config = dict(
    init='xavier_uniform',
    lr=0.0013,
    epochs=14.0,
)
Rows from block 7 of the text encoder of a small contrastive image-text model, named by matrix and row number. Rows with one number belong to one neuron. Each number is 128 + 24 x the weight over its row's rms, rounded and kept within 0 to 255. All counts start at 0. Numbers have three digits each.
After each neuron's rows are labels from the 100 texts, of 14848, where the neuron reaches its highest value: "tokens" is the input token at the peak. Only what is clearly more common there than usual is listed. The data: rendered made-up planets. In brackets: how many of the 100, against the usual share in percent.
# fc1: MLP up (text_encoder.blocks.7.mlp.fc1.weight, 768x192), inputs 128-191
# fc2: MLP down (text_encoder.blocks.7.mlp.fc2.weight, 192x768, transposed), outputs 128-191

fc1.655:089128102156104153157152115129142109177123117075158122106128149093138140131100122098094088104139170134152130093126111163142132142118122134092098092108094129109136142131119147103145100138157126
fc2.655:122152155092117112094141150106103109126184132142136144153131101137115089098135120119081133093136128136158108150136112147089107148154147163137143083137104173148103136124138102117080129117123111
tokens: "with" (100 vs 4)

fc1.517:109133131090117119137149130103157162156103123166149143176102143103115090123142123090107131158167111100112141171108093159131095120158113081149126151156131138139141092138154136077132112093098103
fc2.517:121155104142093111172100113147155171084103132142151106132095136091111158116108139145154157167137125158130146116116156132083150173148146138110128119097098129100118105152155110158099089152155111
tokens: "moons" (100 vs 5.9)

fc1.699:148133160094104120138137106100133158133199154178128137142140152077109139132103135116147106133148124126153114128163141117117118126113174105131116148121138135130115119137119155134130138114112124
fc2.699:116096084112144148127157125107139127101145113130148125160149132112167145051135151146119136129126122149102147120146192185148121135116131105123129118126121081144137144117105164167088154145113134
tokens: "banded" (100 vs 1.7)

fc1.540:096107135141122095138123138120139116035139114122124131141150148150141096125180111099166114121139126136090140132139110086091134109097136143133124106101110139093128084115114108089135122102057133
fc2.540:177140123120141165102122120122098131196108131133136119116106110103121166127078150154098140137118126119173115096102155167157115153154118138110129142156157106161124162146148151190118143163181131
tokens: "desert" (100 vs 1.6)

fc1.747:160101105141106109138097146144131153109093141132123111161137169105154137127112100112114125131136153158139077177134169135169085152143164167174159148125165146151091160101120122088151135112124134
fc2.747:112124070151114160099107103119114149166093158108159115096127119154153114156118105118132098117133143130111117145143143136140151142123150080124134115131111135120108118185127124161140138141163113
tokens: "desert" (100 vs 1.6)

fc1.727:095106135146126095140122134125146120036141114129118136138148144151139093128178108104171108118145128136086133138141109093093128110099139143136128109099110143095129086118118113092140124099055133
fc2.727:177144127121140166105121113123108134188112127136131123117104115097128166128075144157096143138116119120168110097105154164155117158160118132107128149161157106162125164148153149188119143160179133
tokens: "desert" (100 vs 1.6)

fc1.284:121165138110124086152105152115163093131116138155148120144120135141158138140125089142108115147162139109114134126152109124149174130134132143115113149151091141121085151106116122149097084173120153
fc2.284:121106148096138129173083136079107168131164159083126117122107107108120067163106121110098150148147140117163116161143126087113135122144167122134107124089133123116123159135101111124141121111112096
tokens: "with" (100 vs 4)

fc1.5:127162142163119141143150133154114129122059109078132088139127140131106130134155140142123130134128106143123111103132100062151139103115132120127125103159147134156141124132150129148116123153150100
fc2.5:118116130121122098114128122106156108140196097128114160125147111144132140184141115109158112120126150139117124111137123157113117104134120134110114107115125091129114115146137140121088123142115136
tokens: "three" (100 vs 2.9)

fc1.449:155153094162141093131147140099133141142138185119083177145100136136123096191152167095133126152149119117101139141100147135125144173116155151160111108148131150098107116159104130118158122089167145
fc2.449:132148164107112130088121108132152105151116106144173088152141138120158189127157135125129108144130090147138161109137123179131121152118118092100100121137115117100105137162166097109137120113125127
tokens: "," (100 vs 8.8)

fc1.713:128119136170092117129146128187127117095083086091124102143098128176132136112149137107109124139138156117102114083156098044129126128130107155120130122160084122142146131115167131116128101173128090
fc2.713:148156131135146132139097094105150149099121176113166165169157155085127059121121117107153139127132112125157116122151153130087098127146129123146131101136174140161120114112131135104145140120149114
tokens: "rings" (100 vs 4)

fc1.206:150108148114124133152098112130148170122118101124113126170119076146105093123096117115152113101145158145114123127104111116091167102140131155091159101132104153164131158159092095102172152141149124
fc2.206:112134142158116100089134110150152079104168119110109145084110086095092175099117146110105105118138167168120143098135157151126116104162133148128116104147126149158131103152149137091101151113135113
tokens: "desert" (100 vs 1.6)

fc1.95:099146151154108096152148117112118112111147098084132119154102104110103119136161111129107128098151157151124121106144141086139129144138136136146102093148125137148115149104120160102095147137138119
fc2.95:125149114119080136124161093099115100127137144155101100173131103088163108141151157109107144137116099144153153110135143139113158114120158110129127092104114132145130179148109142118095167133116119
tokens: "<end>" (100 vs 11.8)

fc1.219:089111135137130098136127146112153133052151096112126123147142144155139096105179110110163122122131123133085141126141124093098129112096148139127125098100107137092129096111117114096136121090062136
fc2.219:126125098141105121107122113176126112193118168134096135118151125138117155147132127149124117152103134093168150147117117187172108137147102119143129133145159132143130139126126116143100123149176131
tokens: "world" (51 vs 8.4); "cracked" (49 vs 1.7)

fc1.501:133100086156142152161178124130154130119083121099086129084134091140119107091131132100123139117120113109110111078124178101118134103148134131127137104123143119112143113125162127132075129182091096
fc2.501:128111117112108134120136101134115163159128127142145148140146165096112087139142133112140104131126110168138133161129140104122131113140100089118116121136165149166111136085095142107096159104119117
tokens: "rings" (100 vs 4)

fc1.554:130151148124090114142134111118080166158177152151128145159131149093111103125131134099142137127152098118148119124160121122104112146107138096127152124123144131128126126152097111127114149101146124
fc2.554:134055102114118143147109130101177100100144109101134125163133090100164108064141119133129118149115165156102105088092151195120110174125109128131089121097164091124107108114125114152122158158137116
tokens: "cracked" (100 vs 1.7)

fc1.687:147136146116116106132122135140133120139074107107144107136136141168104161082130106123127107124106118137114102114128150126140156116133133079144118131168124160132101111134120121106154139175109115
fc2.687:154129126118137142150146136136160141054156160087138150120114131125149052176123126138130147122140150143144117193107115090109110107150167134151137167114132139152153149125119119132127162136120124
tokens: "two" (100 vs 2.9)

fc1.534:093125128152127090126121154127128130068153106122112134142134145167144089120164125102164129147135132128089139118140118063100114112114153153111110120119136132094121093125108105101137109100081123
fc2.534:107089093126110172148130107157143132119114141183152147083088129116162147161131131152127112117093109140156109184115150155187118141172074129162144145155144099177101144116157125115100157130121118
tokens: "cracked" (100 vs 1.7)

fc1.729:105134143102096129123115131125136112078104147097146133143151111123113102168164108127129106141156134143121150117158109049104155100092155105138123122116087152107154108104112101093169121139107140
fc2.729:077130135118149133124136129088112127133189138070119154153133138112167130134126115117158162149108164189138088107107087146163099145136163133107103117158126094155137163135163120108136147151091081
tokens: "cracked" (100 vs 1.7)

fc1.154:134128131142124133166170158144135078138099123076122140141095116142108131116132143139134148128101160125161148092120147086119131138156149138145102136145098126131098104136109126112124132132117100
fc2.154:104130093140123161148138099102151169097085168145102135154125122121125095135115105132122133149129129175153093134117145088124100115155160108118108131119128150187165170120121175090110182148126114
tokens: "<end>" (100 vs 11.8)

fc1.406:150106153158142119160148117140177118080127134109128136193135112097098104141140096118113158113181173160088106179097136072123128119119137108116101101114106117098093153117099118121084165140106126
fc2.406:151120114139118182079099145152175117102114146114162076164146141114108161142145141149155087104096076075125105096107118130118087116118117147125095136111171123126178138120135120131119104115143135
tokens: "two" (100 vs 2.9)

fc1.473:099136116110120153127090158168088118109131183162085107139111134173113089171116133145099116153151137115159098131117161133135123136144160113152134149142098127137102106120137087105153154091095101
fc2.473:126117105142145159100134156128149101095137145097132145133118157149141127125119096133096146169146093097119098092150125162133107118082135160139153088125150138148096102146091130144153138142115097
tokens: "banded" (100 vs 1.7)

fc1.460:100149100178089146110110123189131145130104167101088100180113105138106095151126144116143130143138113121120115131148099077116098149144138144114157113123162141158149121148102146116123118116160152
fc2.460:118116117110169154134161142117133134140169152126152094110098123102114131101144126144127153130140120136130116109095134209167093142117140083131109123162146131156140134114149126135115125132119121
tokens: "moon" (100 vs 2.9)

fc1.156:092144088131137145160136161116136135106156156087106146133126131105090119134112167119136149132144114116148101141122168103087145146107143092124152128127126100161140120143107138164121112129124137
fc2.156:103091195165141118119130131029116164129120077079121120120127114162157141129142164106117129126145124101119139071091129107153148137146151113118108105114159094105104162113166165152125125127156118
tokens: "gas" (100 vs 1.7)

fc1.566:162101135168091139136117148123086168129158116118111157158098090149168149095152145103111103119127128100142168117126130171131089146108110142085111149096136104162162141090148153109135138122106132
fc2.566:097082140112114150145132151149151135151105169118145089133154098128111123115159093110121097121140150138168144157102155144169131161133136152145107092109164114161107162090107165093127123105160162
tokens: "ocean" (100 vs 1.7)

fc1.660:100098132148125093142129137135149121033137123129117134134147145158136095122173108104170114123139128137084129151140110092096133109095138137134128113096110142097129084114117111087139122103055129
fc2.660:173150125117138169104117113124106131187110132144133120110111118096126167132079148153093148142119118121165111095116152161148112154156118135109132152157153100161127167149152143184123150160176141
tokens: "desert" (100 vs 1.6)

fc1.30:108142134146130127108146126086116115091136076098108126137125096121134075100133135109084141133125166135122165106146123083149170126132135135106116148148134137117127129135106140145139136142143150
fc2.30:115150102153130123155136146151101089117179141119100127092134142098141140100163151155137169163117107143125107119070131136128106140154177112124156157131135089143129181122083120175121089118170155
tokens: "<end>" (100 vs 11.8)

fc1.764:152147154166109110094102108096165154156104141170090161137146115115121114145100142158149107106117111156125084113138091100153148155102089117100136103114127144155118138141154132126138172144126125
fc2.764:159155157154156117176108140133100129096155126156106155106147102172084122146110115142133138143163122101131133134138101154174093130084111107165171148126152146105145099155091150097156144142170118
tokens: "moon" (100 vs 2.9)

fc1.767:088120140146124103130127146115139129048140111116121127133150152157131097124184115102168120118143136129086150118145111084088138120102143137125122105101109139082131093112116105095132118090048131
fc2.767:116097134126148163092135111151115099177129151147120142132109086139104147145127138155128129148098109113158100156126128192154113121155091116125133139123129119139142148167107145146130131127144138
tokens: "desert" (100 vs 1.6)

fc1.296:093114139154120093123120152092113127070140076095118121147129144158150096117179113106146130141145138140105149102142131072096135106104152142117115116119121128090134099110120107129128113114077126
fc2.296:139129112132121142124128128146135123173135130133151101142141123133094163170121147134106108140136084122162106110124125150151098134128105087123114119133170075179116154125188145150091134125168103
tokens: "ocean" (100 vs 1.7)

fc1.139:156151144104110137144103124126093134101110122143160130148120106122103132145113180118105117113147123098145144093079124067115144114126103157131170121147125149073116122118108119188134150107142134
fc2.139:087127080116137097131109144121136127168179118174114119045134119116143115119145169135099167123113138178129098144120149149121106177146144151109097136138138099123175145157083102146147121128132122
tokens: "moons" (100 vs 5.9)

fc1.253:126149122148143102107151174158101139129090117109112070156133101142148144147137135137149159136139121119148135118151168068105113120145108124113130106185123075111131112113119139185105146108150118
fc2.253:125110141101149131106162096187130138106140160132157148117110129109130117171141153146120130144113120153161114181092120122142098155140156068133119166105169116165162155122156105086135112162143170
tokens: "two" (100 vs 2.9)

fc1.626:127140127188136112087112149150077122136099061104111087128127107167154131126175143121120148148127157144131118108097144109144102119127153141068096113156142112127134124152140132159122116128122134
fc2.626:158128148153135128137124094157160125137137161158139113103116137112152086120095150100137127126121102169155090135156189153130120154100159126159139098108099094183121159107170113093128137127143133
tokens: "cloud" (100 vs 1.7)

fc1.610:127157122189142104091114145134100122138117062136105090078100113152167161060157139115133180153142146164138122110105152118127112153131142162077085149162148098101123110141149125182125106125139136
fc2.610:129114156125132095105112132122111131089121178140133153179121144142112075180113119135118140112125131128159171187105080127135123128106146104135166144137154122130154144138101110100156125112154122
tokens: "cloud" (100 vs 1.7)

fc1.338:155162141156132119167138095166163106161137121109139155132113123137130127107133170089125110155117146116095120100148144140146104131105101100150095144105136163138093160130169115148179106150135160
fc2.338:146109155152155154124155109149125129162180101161129141112085151141136101179135114111106102117105137141141130164111142110074095093141127128113084101106106091158100147114117162124143148098162110
tokens: "rings" (100 vs 4)

fc1.389:124096097121146121124160092105104113116119144135128111169107093157105131121100136156137181146091140099091135156104149148106111105161103092140117106140162101121120120123084118109123116138107118
fc2.389:146141095092131101112102149111093133125098143108113125136118089141140094137094107106162168163091137149094100104131139102160160165114130100110087115147159088104158145146181107118105116114108148
tokens: "rings" (100 vs 4)

fc1.442:143157112131100145109148126137173148113146106115142145137115118128153077112126165092112136097117126123157102127137146080101147144167129132095146094168138143110121147114128115165136128131129144
fc2.442:112080102093100144141123152172120106097141189128119140140114163143117128109132105133126095131098132094135122126085103138154105123122131147160145144112156102147154180164152125099085099138126148
tokens: "world" (100 vs 8.4)

fc1.639:145131118140147168146160140168108161119093131141104110142129146143144163068100134125117110133128125167109120138101160153132138118130120116139127126154152134116113100101119140117134134125139123
fc2.639:121109137135109124116119134185130126149111131112124141082119133114142143141132104135116106121141122154132157164137095179142104099154135118121110147114109159135127128141145118108092147140156110
tokens: "three" (100 vs 2.9)

fc1.256:123175129186118099100129135185096121094100092131098071112121127146126113122164150116112162163163144149144143101127150071125121134142120162099134113167146093130111138149159126177124088118135129
fc2.256:103123140129159136114115123146153122141101178151149133133113162136159077162129138115114125152142140135168135137113142118150108132108121119122135127128197131144134102113115123149154154160098152
tokens: "cloud" (100 vs 1.7)

fc1.696:093128146121134123131104113147122115140118124088138137169101093139100117126131160083168110141123169102154115147107110099075104119130138119138151149132092099167111165105140138114174174176140161
fc2.696:153156111110150123105145127153130113117097108093155149096122108092112088097152161141133146127114130086153136147103090162125150105131155134165108126117105106141098142153097105117151083152111161
tokens: "moon" (100 vs 2.9)

fc1.394:154138140098098138134148132108107155141187148078092156186140141120108102151101115141098133130116123151163112137124138097101133109145135092149098129118138180110138139101149117122158120129156136
fc2.394:134104164171151127134135111088103124109124086103134130110132111139134146159155154146114104159137094135088162127125080113126145106124113102111114096175142127093086155127157123123133115170130101
tokens: "cracked" (100 vs 1.7)

fc1.12:125142078140116154091114151140139171115145168101102155153096124112087115147101147164102110150125148123115159157107096118121079150162172123109105128143139142121138161146133094112123143149149130
fc2.12:112118158120084118120094139115139146162158143155102091111176107097105116095171160144114091180110151159109147171127112111115134109145135154108149178102110138107084118151155129084121113163126106
tokens: "ocean" (100 vs 1.7)

fc1.533:140167117170114139136126137178110088098128187119123152126120133120079089157086113084073116122128123117126109147147100096090153105131159156124135129153156135119107128129145102117171146140145173
fc2.533:125155148111152145108144112164167141135098219139130126148112144129135095160105137166130134136100101087124137164124175109126135137116163125154144135128146127128120165152109126146096131139138128
tokens: "moon" (100 vs 2.9)

fc1.52:123129161167134131115144119160148092128114088122099111140099106167124138103169143146095104146152162131126113110119165071127123117128118151095106115149082099151093110102157155133148110126121151
fc2.52:102104158129089125165134128111108115097159141130134168183170149102100103123136110106154140162138141124151125142116126113139151136144122098140128155132135150180111184148126167080131143152123115
tokens: "two" (100 vs 2.9)

fc1.390:098135154123118102135144151089141122076171091081121121160123128149159087137159123098127126129135147138094148088151111071109161108121136117133104109117101131091125098099104113088144111107074121
fc2.390:122180144147107147141130104112145135142124144134104098126139092111119065155127149104110124121154119128138134133114146129190126141123122126115164161130155098165115189174116178128151156167142120
tokens: "lava" (100 vs 1.7)

fc1.62:123167097098126121142122100136148153162101132113086156158103134142109150104106113144148151146164104118109146139143103088124109134100166156106140126114129126165130167149131139140127143144095160
fc2.62:104153155128136152092171149152160159112083169151096126159121134105125153171107166162159124147120127133090176126154150129148125094115145109097129161096137157087153098163089160121167123139163154
tokens: "moon" (100 vs 2.9)

fc1.553:132170148138127102124117130185112122151144135088118125193115134149123140147135148126115158159142109157112089101116109102103106131107131123140163112161112149111160145148127111116141108118155097
fc2.553:093112135121161112110143093081138181136101135150113119118123102148148122143113118133160107124125107102118109161098168162145133139102085135143111092134163114110153128159123176128132170143129125
tokens: "moons" (100 vs 5.9)

fc1.147:127163111129149096099093142180108137126153151106141132154118117131111088141143114101113129114131101144164111153121113083123118160137137136095125145150155133150120139141146116119167116136148146
fc2.147:109097135150133159099124141077152053107162104165127117118118112130175170078119126108163118123139145138105123104110142140107115151138089169127079080134144083091119124126125094200149146137110134
tokens: "a" (100 vs 10.1)

fc1.82:138120161098133138178161134121153085106135113162149133125137129150093163147119117095155144103111109155148155114158089146111150146150102166117100117136079106159121163126124139143102121133151091
fc2.82:140097121097098129137116100109134127069138165103108135200161125124131067157152159120090152114109140101087106122153118099124116093141140082118110134084142155131137163142082148150098143113093136
tokens: "with" (100 vs 4)

fc1.26:117103123177108116093150132105110154144144117159157113112121126146132127125137128126092088145139145102137111118156148119098099110125092157089088118152126127166136143114161126186136089129148166
fc2.26:148165110127112124113156120138124147148146155163107115131142137105159114159143109128158137123140144094117140132169153150138127109103133110158099165104142135126132127145108096111160104133143156
tokens: "with" (100 vs 4)

fc1.502:140121094122107146125130135151141115085144131139099119141100121108110144105141152138157125162124151114114145146117129141138152163117139130120148109165122103137142109078163098076084097108091105
fc2.502:114090087131096142130143091148133123106130130114139120149132166137095126163118108125115142141148086073161140153149099140118102068112158104150160134123127159156151150136108119099101114145138158
tokens: "with" (100 vs 4)

fc1.715:145124102141169137144162126105090118149110164159151119110161135116124105137105170152102164152097104171113139152118139089103138135145152157136113131145140105121130092094166112089145117127105157
fc2.715:111131157112094119103153114103137149102133126102100145133109160107101116144153110136139115113171147135157131156133125120136114102103137155159123161155129130105073150092162131146130130130108165
tokens: "rings" (100 vs 4)

fc1.99:123173102166133115138156111203107110134116107121137127123156107151081130119148125146148116127156116124115093129113106131105097142132111158116138123108136153147165152137096096121153147111112114
fc2.99:115076128111119119095089120050147126117144151149136177128128125092144114118143111132156153093123129122116106112126195153135145151138110167128108119145173142154133104122102159139124163112113110
tokens: "a" (100 vs 10.1)

fc1.493:087110141133118097153128145118137119053134098099119133149153152156131099115168120101151111119143135144084148133145132100106137113106153118142131107085114142084139100109127111107136117101073129
fc2.493:124131145159102137077165110148126129173150152131146140114132129143101129136132122128132153125117146119164147100133100150142137133149139090094142142148150105153117131114139115173097114146181143
tokens: "world" (67 vs 8.4); "ocean" (33 vs 1.7)

fc1.669:084128157128111092153161164101139106082159079079120106170123117159139105124167119126111122118134154137108147060153107047127162111139145106129102107122087106118142112119095131087140127115113104
fc2.669:114170114114104131122134123127130136136107152108126149169129131130137057168135136116125119142163112146163110114127115112149117098118173103138165159156130140195110149148112160108130118149158123
tokens: "with" (100 vs 4)

fc1.585:168148142106110149130106099117089133119129129148168135131137116107102149137105187119104121128156112086161148094072133098092143118118092168143175121140130156070117125117108116186131146104141136
fc2.585:102102122128166115103141134078143124114162117130105128099137121116173113094162088133154188142122143169093115163159160154121088145139160125113094154098161071157137128142146130126105131133095141
tokens: "world" (100 vs 8.4)

fc1.334:127142112149136144099136100206114109110105133117122085138101116151102111145131132108151145138135120156141106149123150065123095133147114162088138138170130127113132126137131151148109101131166144
fc2.334:140072112116170146112116145088133146123144133154130149104103138114148146122152121132141137110136135117146117117095154204112117143141138128149103120135173136135148130111117152165140136147083160
tokens: "moon" (100 vs 2.9)

fc1.350:082111145135126104140118140113149142054150090116118132146145151158138098137171117097158109115133129136087139121144119081096130116106138128137117101101110149099129092114117103101135118090063136
fc2.350:122131135111106139113110129138098119145084176162135152128142115110132149071122129163105144114105099142188119156128177161149128149160126142132155161141161107181140145157105140180137135153171116
tokens: "world" (100 vs 8.4)

fc1.586:144155093169175119161138148154163100164121151115151111113106178145156118100145143169131134115143130088142147146111095116114136141102124149135133095128103138107109124101089135145128133101161106
fc2.586:109135159155162148098148119159139112147127130145123122128090143087161174116102111166109093154149082117128088150101133115103141157155159141175121096101106156157139138125115139116147125147155148
tokens: "," (100 vs 8.8)

fc1.319:148173123138086113123118098135128119137165142086096108126101096117106099153147115121108157138167161131134123068138130041126138112154146157124146138141143133119152159115129130161114115157137128
fc2.319:113135180151122138142101108072155133104153149132179104177121118133125100113109141114146161159130122116143128151126166154128130090124112123115142094126163110131146125160136142138130141161128103
tokens: "cloud" (100 vs 1.7)

fc1.102:153149140155113158105152111082113124133188110113109150187117140120116084156131130118138113151157127102180116087126103066114130106118166107124122129117157142129123167126146137168089111143159137
fc2.102:120123140136148135139107148083115143093081055081137119097122105131158116122175149161103139152123119123092121143125172135176139111109154124133152118168134105095101147124160138098138114151117101
tokens: "moons" (100 vs 5.9)

fc1.15:097136120124118114128111140114120110049151109123137146171139141155139084124159108114159120121174149136112145118167116049107111131133137137117115115086134133105118104126108122097145119100095115
fc2.15:108105104153127127119146158144138131154143172135108135068117103153115177127160097128114156121126106129131076113098103173167092120130102127138142158146166115160103116094165130143106129133128159
tokens: "cracked" (100 vs 1.7)

fc1.53:101160156095121141144130143144108131141097111107142142148156132146077124122163118132120111118120140109126128105158116088128135076135155110119137096112111128121139112123148139130156146161131118
fc2.53:083107145117113111108153146105139151103156149090130122129116101127123102120133129117125125149118143142121112142109127113170149123141114078117142132135136158186097173155123137107086170142123139
tokens: "lava" (100 vs 1.7)

fc1.121:094129134142118110151150147085128128079163082081119125144126125160159097136168114109131130119131144138104134098155112070112156107121149123126109108109087138097122102095116107105123101111091113
fc2.121:150159093146131125104116086157138156136124197139135109125126126099138044170143139144138161161122153113137108127115156088175118145120161085108118156113168122173130138121131147125124146120161117
tokens: "banded" (100 vs 1.7)

fc1.11:089122139134118100127136147094147134061170090094126123155147143160142085117171123109148127126149140136090144100156112065095144104101143142125116101113111131082125100114117107093132118101070142
fc2.11:141174122111121163139149137177132124137104163157110108072124099128172135145149148138132106142133118145183138151112138139168131133127138100161136118170119107151108172136126117120132109147167127
tokens: "cracked" (100 vs 1.7)

fc1.523:086112147150119100143115144111141141062147103106123134141150150154134099124173118096156118116133129141087141112151117088094132118100137141129125106104112144077138087107115103106144113100058130
fc2.523:137102121155155162100130116173103069196103138115120104097128119129136178100128135137115135127117131097164113150130132181152123126161086091105127139130121107148120139124129145156096128165162142
tokens: "world" (100 vs 8.4)

fc1.14:169159133109103141142095096123089130112109126151168125133135107114097151142105169114094116122147111102149146094075134096107143115120097177132167123139124156073120121128112109174144144101138130
fc2.14:113117161150121103104135134099127113121139133145084112087128112140196110153166153128152157120111140166115136163094143143135133130131161131129123119126145078101132153132155142121124093137130135
tokens: "moons" (100 vs 5.9)

fc1.208:111119111150101151145105094097099146117112110148164141088108127092108101092110162100141135155126098148128087174151126104095097157165095106165140137112143112142130128135085113096118144152157101
fc2.208:139142118124124119168094099092167105161114168134106120165093108165150142151152167164139095110090169159087093123134078133129132108092110106153099140152124126119129134152111121132113115144144170
tokens: "desert" (100 vs 1.6)

fc1.589:154086104136154130139151162105089117101158161090093152152093098137161148158138088135097093137109119125134157157118099127141082116151148165148166125130110106099165144148101124085121101137120100
fc2.589:093100119143111148106092151149118155130144154115149144092162077121159102096124100135110163097162175157137147122099153137172141166118156172102106107128098156096163093092118117139100103163099128
tokens: "moons" (100 vs 5.9)

fc1.138:130120137114101103129158092120105174133081135158137127158162155129132158103146143110152093130138141127078090168113162144125119100151123131117118130120115160140143112134149167131206151139145130
fc2.138:131120112162148156114101119139152108127121111124141113076151101108132127078120125126130116116115096163134136190110132196104103139113152126104130157116101094151101156183144149120150136155148113
tokens: "<end>" (100 vs 11.8)

fc1.352:155172099155143126116151111181136098112158150131089122144146127148135136169151150120147104155102119116138093125142086129123103150108117150102136128153127150107151143146123111130146126120145117
fc2.352:097098091137112153080126139093164141113141133139159158132145155116124151120139176129153129141118095132153104162101187134141130128142118143096111128121143123124176158139122142182143167108089098
tokens: "moon" (100 vs 2.9)

fc1.608:132128120117123133101107124091148144154200095109115121088106119116121118106102133151125135154122171164133100112149138127111162108118134089101105123160136144106119155151149151156120130107129124
fc2.608:121152112101128116141120110119127079132121166170153144106131145160144095171105137113152157133105151108152167155084132165138122124108135139137149124139087102147112144117099104134109106139151136
tokens: "gas" (100 vs 1.7)

fc1.105:085127146144107097127130146096122134063149084091125126154145142146133085130182125115158126133140137121107153096143114062098133104100154132125123114110110133078135100112125120099120112105074125
fc2.105:139137133106130142139158150121157078163132164163139123096122105125174140155129147130135116109109095135153137146092144195144126112135107136126133145138138078158122148135110123161138139138142139
tokens: "ocean" (100 vs 1.7)

fc1.620:091102130125147108151122175163124118146092124137138114081093156114143177073160136102136131158111130145107086137107166094132153093138100095100145089139113140138079097143144150090121127128098162
fc2.620:146103125157121125116106144140160159122133150103128107130112140120105104188123095149130125115177128097156124203113125139096122135101124138151137159089147131154180160129122118082101106130165134
tokens: "rings" (100 vs 4)

fc1.656:168149139109102141135102098130092129123106120149171126121133121117100148139117182113102120122158109090149147099075135091111142118116087171133174114140127158073120122126101110181132146102139125
fc2.656:119127130149137098094127118096142102108188130142122152090142136110189077108138115141157167155130175165107109131140167152131109138113157140106104136110123065167141160148128140147131134138122131
tokens: "three" (100 vs 2.9)

fc1.145:155109107168132121152155136095111151118145128157119122158148179124130103093140134143112111146152124137123100139159108132149137132166125104127141100146155164161118160159134108105156112118131146
fc2.145:138124117094098148108132107164127091173090106164137096127128115151150120114086152162150100112120148124104113107169099167113103152167160152129156149146110145124130102141110160171094152105153103
tokens: "," (100 vs 8.8)

fc1.560:094117148135110105149135148102144140053170093103128147156136131146147102136168119105146131109134138127098146111148108070107141109122145121128112112104104140081126108103110111091138123100069125
fc2.560:112140107119103131139148118134113100140093128126156121149105116145114079114132136111122147153113144148106111135108139131162162129143115108113152107154186130159115179148153155153129148159151132
tokens: "world" (100 vs 8.4)

fc1.728:091121129140126104130133143095132144073164080101120133143144142153142089124181122112153126122149144137100150107145113069097128107096149142123115112096119133091134088104107106101139114109071136
fc2.728:134093149132129137152157123152138070140122168162127120087127121132142138140115165147098133125108131121146129144102165194170134105127129118146146145131148093164103163163131153168118130154132136
tokens: "ocean" (100 vs 1.7)